Weights of a small multi-label audio tagger: norm layernorm.
Rows from block 4, named by matrix and row number. Rows with one number belong to one neuron. Each number is 128 + 24 x the weight over its row's rms, rounded and kept within 0 to 255. All counts start at 0. Numbers have three digits each. After the name is the row's rms in percent of the matrix's.
# fc1: second MLP up (model.blocks.4.mlp.fc1.weight, 576x192), inputs 0-191
# fc2: second MLP down (model.blocks.4.mlp.fc2.weight, 192x576, transposed), outputs 0-191
fc1.221 105:102120116132104138136156140099099121138148126136136117100170140157107129193130183122104129168114115153133149109129135117131159117087118163127122145098096159140122168143164122118120116145144137150113145134092129140061115130177171093116119110087098177154114104104116088125164122095087155106143131110204126130137117156077146159133119108114141140156118140147153145103130082094090130161122119132154122098161126078121128142143123148170140124109155129136124103102143099124100127137106108100143160141116112127124154115125117119157141106124105101091140134081160130173134125138153180119
fc1.222 106:117139106122143135102171043154132147135108128148125111144103117120158123151111079131129075122085133133105136152136148109109112108112133128125111114119131126131090129114132158144172125122113141091117154114109154131144142177123152110123087138149120162175131117122117078133092089116084138099146126106136113142146092097140146146150153110091103069089180139111123096094158108100106121111111114083116123134122135134120132161149117147146129137131156149131181076181104137170124110122143100150144128093116114113157147140159101114108102099131133141060107120141138093147101132138107110150
fc1.223 091:163134104104131140101128140171095137106148118121094144145108131136091112085120118165132075090106139118101199116137089096150143106110146133112116155124114101170147155168131142097122117141110137096118118154141116110109130133125097161177140096099143161173126087165122120094151114135131050134122130173157151102202120114160130124111143139118131157104132160176141131134152108146123142108169143145102102113142137112119144131099124131109137099131113150124124140189134111143102139127117133140127157143139115167155131114101208140108125132109146130109142150120117093153104131128157119130
fc1.224 092:139170134129150121124109108106119065140095083151110116124083118137127144145152129101082141129116144117128084139099150126139159094099108093091125168137167116167158085118153121120137148142114110073133127151121108113102168142171138174117167142131161151113118120115096126165137133136106105143106094095133108125109135151154070111104129085136111119119141160113162171135120119098158111097127178172156120145150086116134086153118109114099104131132143141147082111090149143119123149139133159122104149135165111115161082127163095154100113130123114115166110122135137121120136139091119167132
fc1.225 093:158108122123086122119167123104086146133077133128135183143153178126122170120152095126102113115155135141118092162115132173127134093181146131115112175104082129119140081101122081147096097142141089146115095118124068136166112142128167124141146096148096110111115099116123155164128110118091149162124125116153104140115114110101142134095166079141111105111114174132139175148141126114116133131151150160116117108100092121119137132065148136101101127070130097119140140136102135108148124150159139125124151133132139164082128096137152147099117116136140153113099142154142120146120141134163125133
fc1.226 116:125131109123139167140159144157128159108154115094123092095113117131093088111076075171145142161110123125152116120117084131139113158139112157127107129125145105129167123119125077130112126155137113099074167097131130113104118150131125129100081169125119143112167108117095138126112133110159125137149056094156097145127164101120107126142127144116162129123139129068139114132176174116145117135139136132174088083124122127132140155075146094086125056098131135144159131141098131122118135123124151127113101093118130174131136142080167132135129114131131117123145116121091133115114157117102137152
fc1.227 092:087113080129139119118183118198143117132157138116132141141163122125119171087151159112117120169152158110128142135115125106092088131105124116114110134114128162141123106105140136069099136140115152140122122111153139104125117150072117122137112081145120136109123162158104146147123173141112136116165089140072142176130128166120107102105080158107149116125159148139109117122152102137088169101139103133095108152103121108112153103125169105115110121093116135115150155172154145184142150119118106130063153150130170119139156144125112106098118118115135081161100126111124124114107137136119129147
fc1.228 083:131132153154106127106167128145121136145105115084126100148137117114110134100147102151128141137103107147116128106148129100150155092114107146140110139122150095110125096115128131154141136122107159116163109099059111115099130115099180133129138126038108125100146126142161160123126117131109123149161152135128163102134155117098109134160179143125118091099087143140157125131102117165124120122152151113158131148097113105172135141140136077125156152111115089113133124113162093125105094110131130157132143077167103122107107124115135121168149128124201180154171140128112121115098113171168143162
fc1.229 100:130138079160110113163134153139128130105132157128118122136111092143121074125171129126126097141122160146107143131086143126156158103138101112124152106155158147090121112093133082113165119109127122119110139160131108160113154123118108163123102087128139123105160121130136121187155130096135104164155074104159146144130136150118099144113153124107146142138141139126151099052133145124132178131162141159083161131145153158135121143139101118119105147115129151148140166140108123173149142153113080128085072120179167134123132121129144099151153131123124096169109116137131119119063134135155087115
fc1.230 096:120180145130168080078125118122140148150131149091120136098146137133118113142141120129147127159144144156144143137122177102134142140116136128104103133119161173128154067116106150098118145099166127136142091142086129108136091120139151190124152097130125143114139110110110155157125151114124135145127134142145082145134113107153145137105115132122129157130112112127137167141101100188113118100091158162114116153133093156107144151134072130109135117133112123122133124079144121147192112150141126115065126129077135132121122081102116181149143131166126139122079126120097144149131118119201106120
fc1.231 088:143171143125110099143126126118121121115117146143103115184122146159160161141112162118125076117110147147126112169127093118120140147100130155163075138157154133110132097130146143098102147078134158153124119108060129140094133136161149102111135121130099133180141140125094161162148144091101150112120104137173150161095149104107144110090106105117130175155172140142093117139114127127098128158142111153120115151132108105145121137132105102085137123096116110115121135089119125124116107106130091107087177138101103144094158132145135139150142152132146114130161095132135160195160109165158156152
fc1.232 096:144128109160148115132151156096175144125103126166134096109158110151134168149123141146101126121154111153111140089127100129137134136138100083129121164156114109130108090103121114081136080141136084137132122149109171139079125123169120134100110112141130116122129129122099131136128115157113134185149126154162112157102161117159191106114130083128117117120122138139129134117150110117062139140132100158114108131078125198190119124097059145150152166124128147135142119147142142117122142141152129096072144123109129156112140140121117150155126162136152149155133145149133136164097104096141131172
fc1.233 106:142137129106130083127125144062126120156122137150120091139087095098163148154143157089113189095120171151150075144126064130137097120101131184144098119125107135145143123111115111101127123125161090113141098084102129152133103128121131105167104126092124111138162069080124113124138139145160118158138059130165112127160160116111123104144135098120143121126138121131124118121128113144133177120162130118106083136136139126149124128132089132153106146137106076138106138128125106114090104143134157134099121176128136137148138147142145149140128128110138131168166160172096122133142135131158092098
fc1.234 114:152127146137128174126104130119119128153144117165141109119129153134173102110176100090113133146167147143132138114125127160101136167110103133152118123116103143102154127126163131120140098140105081178144092139198142103096154139128162106091090135136128122111134128149100123112136146133134106105087141089148167173095161142126149108137149154127171143131177100139153177133117115129085121154137136143117133145109147103119140118086086131145097161135113137131087145144116137122139146061109059162104173119100115107113119135147157102119130113136141159090127117137145125111182134145135086135
fc1.235 080:132130115200133135076150122082087126102135127116157150098159135084130069091070159163143077134166111110185120155093113147096140113105114112137131140132129145122175138108190163153150120086134140122117126111139138153145136162149121115133108139091126157167143117098152092129120146163133094153132113137136100128129130141092143150159137124093153112149148139162144157134141152123123131136177157102108111126135100151142127135125139117167175119125119079139119135172137143132138119159134105113134106130077096131135135119135147153114146143101116107148107107082135130081135121140154108109
fc1.236 096:104127105129160122127131175139128104144077105133150127130127121162129108147105135086090137140169152124137103142133141119095136118127096175125129141122136170128161116141099148140161111153127124127148148135150164112070106074132134143117169163131131117139095146111097132098128119158190105096147135076137143129110120126117139101101114100123124099123139100159107127140156149161134135092141144168135169159111121173120172122136135079077126111128160138136107128117118114085147126106110143115108122084132123167108136132143145149120066160114071113163088129128095105160070110111146109117
fc1.237 107:146140096104119121106165098128125120125093136137180127118129122091112147143118120124112128113080140160171120137110089112117133138105155133117166092096089131129148100170099082080144155142111115108117142099142164086132167107127102134129133075149088178136128069113109103117139102139107155068105104102111075171103144106152102135132090166125090112150137119092110116114125116106150125124137126065130119160134101132163133167074151117120154132130107135145132135080143102121116115101154122138108120115108144141139098130139119123165142126104115105142135159118128079170111142143122136116
fc2.221 098:118096119103136104173130109090097087110117149168106163117090200133129143125117138114108111163212151169133080147143138083127098100139126155142138170116117154134142172141118129142115160137143133105127099122090155117109120170138089115130119119135149112095088146103174125161083154108135185117149160128113136130151160125136135196100128142082152136129128144091160113157116099145122110137154149118127115145120108137168158106131139099126121162106126114146128106152158121114114111120132151081123143140111145109122122101137148150121109104154131089154120128100145120158133108129112088130
fc2.222 114:127112171109095123140108213082150106118131148130122149097155146165116156123147162124115160119163101112143124093123124145135111152117109133126153152120139094139133119142158067114082137101149100153151084130132105113082088093133103130107173102119121106104135136125121165138144151135150130127122116136103156099130162147114136091101090124167143166154111154144120161157125117145129113146141145168116138109083091106122109109111117114105142137105077120135078179080127122098122131118122140112098134150136155138092100124108139133123150152135107073155129116129124126131143104062134151095
fc2.223 100:131152159155152114142095135123164103146108146123159127120133146101152141123119165117150184178145140129142080120141160144125125153163138120173148128166138155073145083091121128163138138126155130152152131102118132145143119138115127130126098167170113076077125161071150122181077135118151188160146122093114119160087111116122123136134165103138135114149122103109134113149121159101149127138106109114159163109127095145172133144164134145145117131118152121142116126087116163125172129149142136093156113133135164129110138106155083117169118133152095119117131114136143177093129145114127148107
fc2.224 082:072131145101093166135157132116080173076107168142107188092093148163100120157132109173092121128153111154145151152094122126133129127139123129116100123109113146149122144112115098137125149139136170133107136111103132116129071121122130132161152132137101143143145136140116129118128128132082146122119137155103107154126113114129131140127132128167120132141174140111151121122119178142131099116191108115113129120127133148112161091162064146154144127132097105160152180123177069105124093124135111116114125124124143130104108090128060127101139109153101146110172106102104147104139138129148092112
fc2.225 083:090113156119116101146158124170122153122133101098101121134142136117109143099112122175116117127131118114137127082142101133180120156134116125103144124171134148071131167147144132141136177099102095126160122081120122156123138141171116135081139164097132148124107163109135124105106143125161166093136112137132138130158119152125095179143119133163151086137150106164122122106082106123124099139127145069096121150101170148097103126108117124146109084150151089098134166099098134123133146135110094107112112129129168176108149099102114150125092147137128111097178151139116152093137142081124140113
fc2.226 125:154136132109117089107101122096122107146129144151129165161153107130156140146170175087097117107127122132113112151126146140125138069119132093117110105112100117154104104116122153142160132103114129136164116148153106141169139115110122127142160103112125108121130150104177101137146122131106113124103207174133169138124108155116163101112078130138105118127109112203116149132074078110103167127125156134095174144120120103116109105142099145147107184139166130097109131118134112120127114114105129120119147183122127064115118115139088145102110126119139141122118169129147135137165108120157114101
fc2.227 101:110138127146113133129137125135161113113139135147136129134160120165141176097114144174110116150127127127122128143133172134157123185179113103109121108068113117153120131134129098112093131120119142192146113095126116116125149117161142100130101126144119139132106114154120113106115143061151143133154108152166156164130107104143146154126127101128097138158137166118186124129146133162100072120155104099135076057157075086158092123120131134110135093145100121157131110125150115123097143099120105111155136170092107115134149117163125091137157119121122161136120157152124111091131119099103166113
fc2.228 085:144089142114138188166168129126176129130145127124133116151101163135115116143115117131122129108113101137159112095105144093104081180151086166145130094102132128101174145144102118138108111121123154180143112122095135144143131112121101176125116161124109113107132112111137113105129149153138110109146182129110096157094102097161111130142150132116085110147113145139147110119123101138124084100176151106106141112156166134129086128134152152164163118144114151105145177132102124136177106091131088149157162147134139124107142107126133130172129157122185147076140100116098136145128096131155146110
fc2.229 086:137145152089144154084138091127110128129130128151120112106108134083145141108111085139133191130146145109114115083145124159134128137124121172100117144142109156132114113138136170133137112126147103106151127077114134097099112117118114131160169131131126075153099138112159133125127106124114158126122122111128143144146084116135103094163086120100094103165095144133111115166139140147117097151106143035127128097105108121153149118117098109151140152108131089133132086108169110094122156096156141141164099138089087101128147154114102136116124123140145138155159127114088137125213125104111141129
fc2.230 088:133111128147119160109106102102141135110170142114119139133158117137180078142126159133141138136177087122104099138129119099113151101132093143105124154152136160104099143093127142145127107143148162113118130151101160108116117136163163158159129108130084112128141110125080165135126129114123099139123146139104150095133132147161101112130107139141195181108145144113129115120098128143121172116111134152125118157121124115106088110111167134129143080170093164115171123126109149190113141117138128121166121107134134137094167137111144119060153128052107129112151181147113158128127146126155158135
fc2.231 110:131097135128137146122129130126103118148167119094119138118121096100125096142156086174114160142126135095197141124144143150125146135160140100118132126102099120154137180132137128152142123152117123123160121135201092132153142097079135150141158097122153125103137111119151129129136128162145108157151129114126113087138117141150085155166152134130088085139060133129166107132154149166135153144144138114163145103161134171119132120126179157124140137181133105127139139199124131159145115153116148134161072094130143126127088113126117142089122100137117171116113153115115129091089145101113122131
fc2.232 101:133110145121162150092119133126166137130123104126166108142120138139137109110120133168137084114124093135048125121142109124089093129086134128186134135123123129135145099144104121125131134140131107132124108153080176092118129101147122112108120134111088138173117135118104138126132073157094176143130128147087117139138156100185136101159123128109123151114140136132129116133158078111103161166125105135108141144100143139113082138152150136148142113109159109127142112116176137105156144109127183149082160117181073087099129124151127093105177153096138167130141128135128116126153144157097122130
fc2.233 094:112086117148101154097155072126112108126116134106138152104141144145124146124155129130133106107175107119113149094104155126131171141155133134100173125114131122118119113138123115159084133098099148123086136165101136098098165126150154135127114136138161148080131117137125131145112153114118154113145132130078142097132128113098100157074109102106134123099174136110155157106112124120129083140099077155179186124116085158125123135160124100100173124137113153081113151083118155103143156155149134112158126088141153152123119115113087096096147082138131122141137080111133097143124163117109128148
fc2.234 100:169114156097099074123119122144100163148148106096187087183151115147121122176109168124095139127084139133116120189125106075109127120129099105107099149129128122112145131113121119117141126134112134145134142184140120118165102167145111096142107097122175142159130124133138132151119142169093143141135129119148083124105125132152100117123146117144101129103123119166165123149166103147149157078097109125133168166094092102147105121115165150097105084093142112137120078113123135146099122155127099157120130130107147121163112151111082123135107125095108154116135129175144113146108111148125123121
fc2.235 097:158119165069140120154115143178183133151119153134065099174110156171137204142169114119127186089105148129119127100180124099151120130136139142123106108127112135123123091146099103139112118158088134174133151119131102121103147094113151122097133137148126114119130151152119129110158123125121133120134179127109148148142135140144111097129114142168131136100134126102129096115123154108120156137080111152161147124121160101108122136146116134104084129136159162119120151072125129151130118080156133136148150130143174134115133158127120115145126111164157149082158156151148149160100149124113158157
fc2.236 102:122110103140127102129135112117131151091129149135059103130145138080121153124116115081145126122108083069140156140115097134144105112090134037141176136117137100131138130091147102106120116140116141154141129109136091123159124178091079126141089114108137152130141119111126101125118125121087140157101104136112068071154116150098099105146100126126164135133116128100101140135133119080162140129139147085133128149121106096122079105135102129111106153157166086103122138094092147161132139111138165137127121080148121129144100123083135124118132116137128112116143119089106142104124165131127141142
fc2.237 122:140112172136136105154101130102134124163157125123081134134129140141127117125152127161144145117165123131095138122143167140144122103147129114144101148176197118142114110074148162178090100106159138125136082171121073184123092148110136128135122161116174083094094169143157139137125142105124094179129130154114158105139131111126132113097146071128164149114118135144150099182137122155084129151099124177115127104125143148106103117159110150143113136126113103118121127175128137141112133134127136133129136157175089126102124156150105131097136140162160102130142136132117145105167124112128124163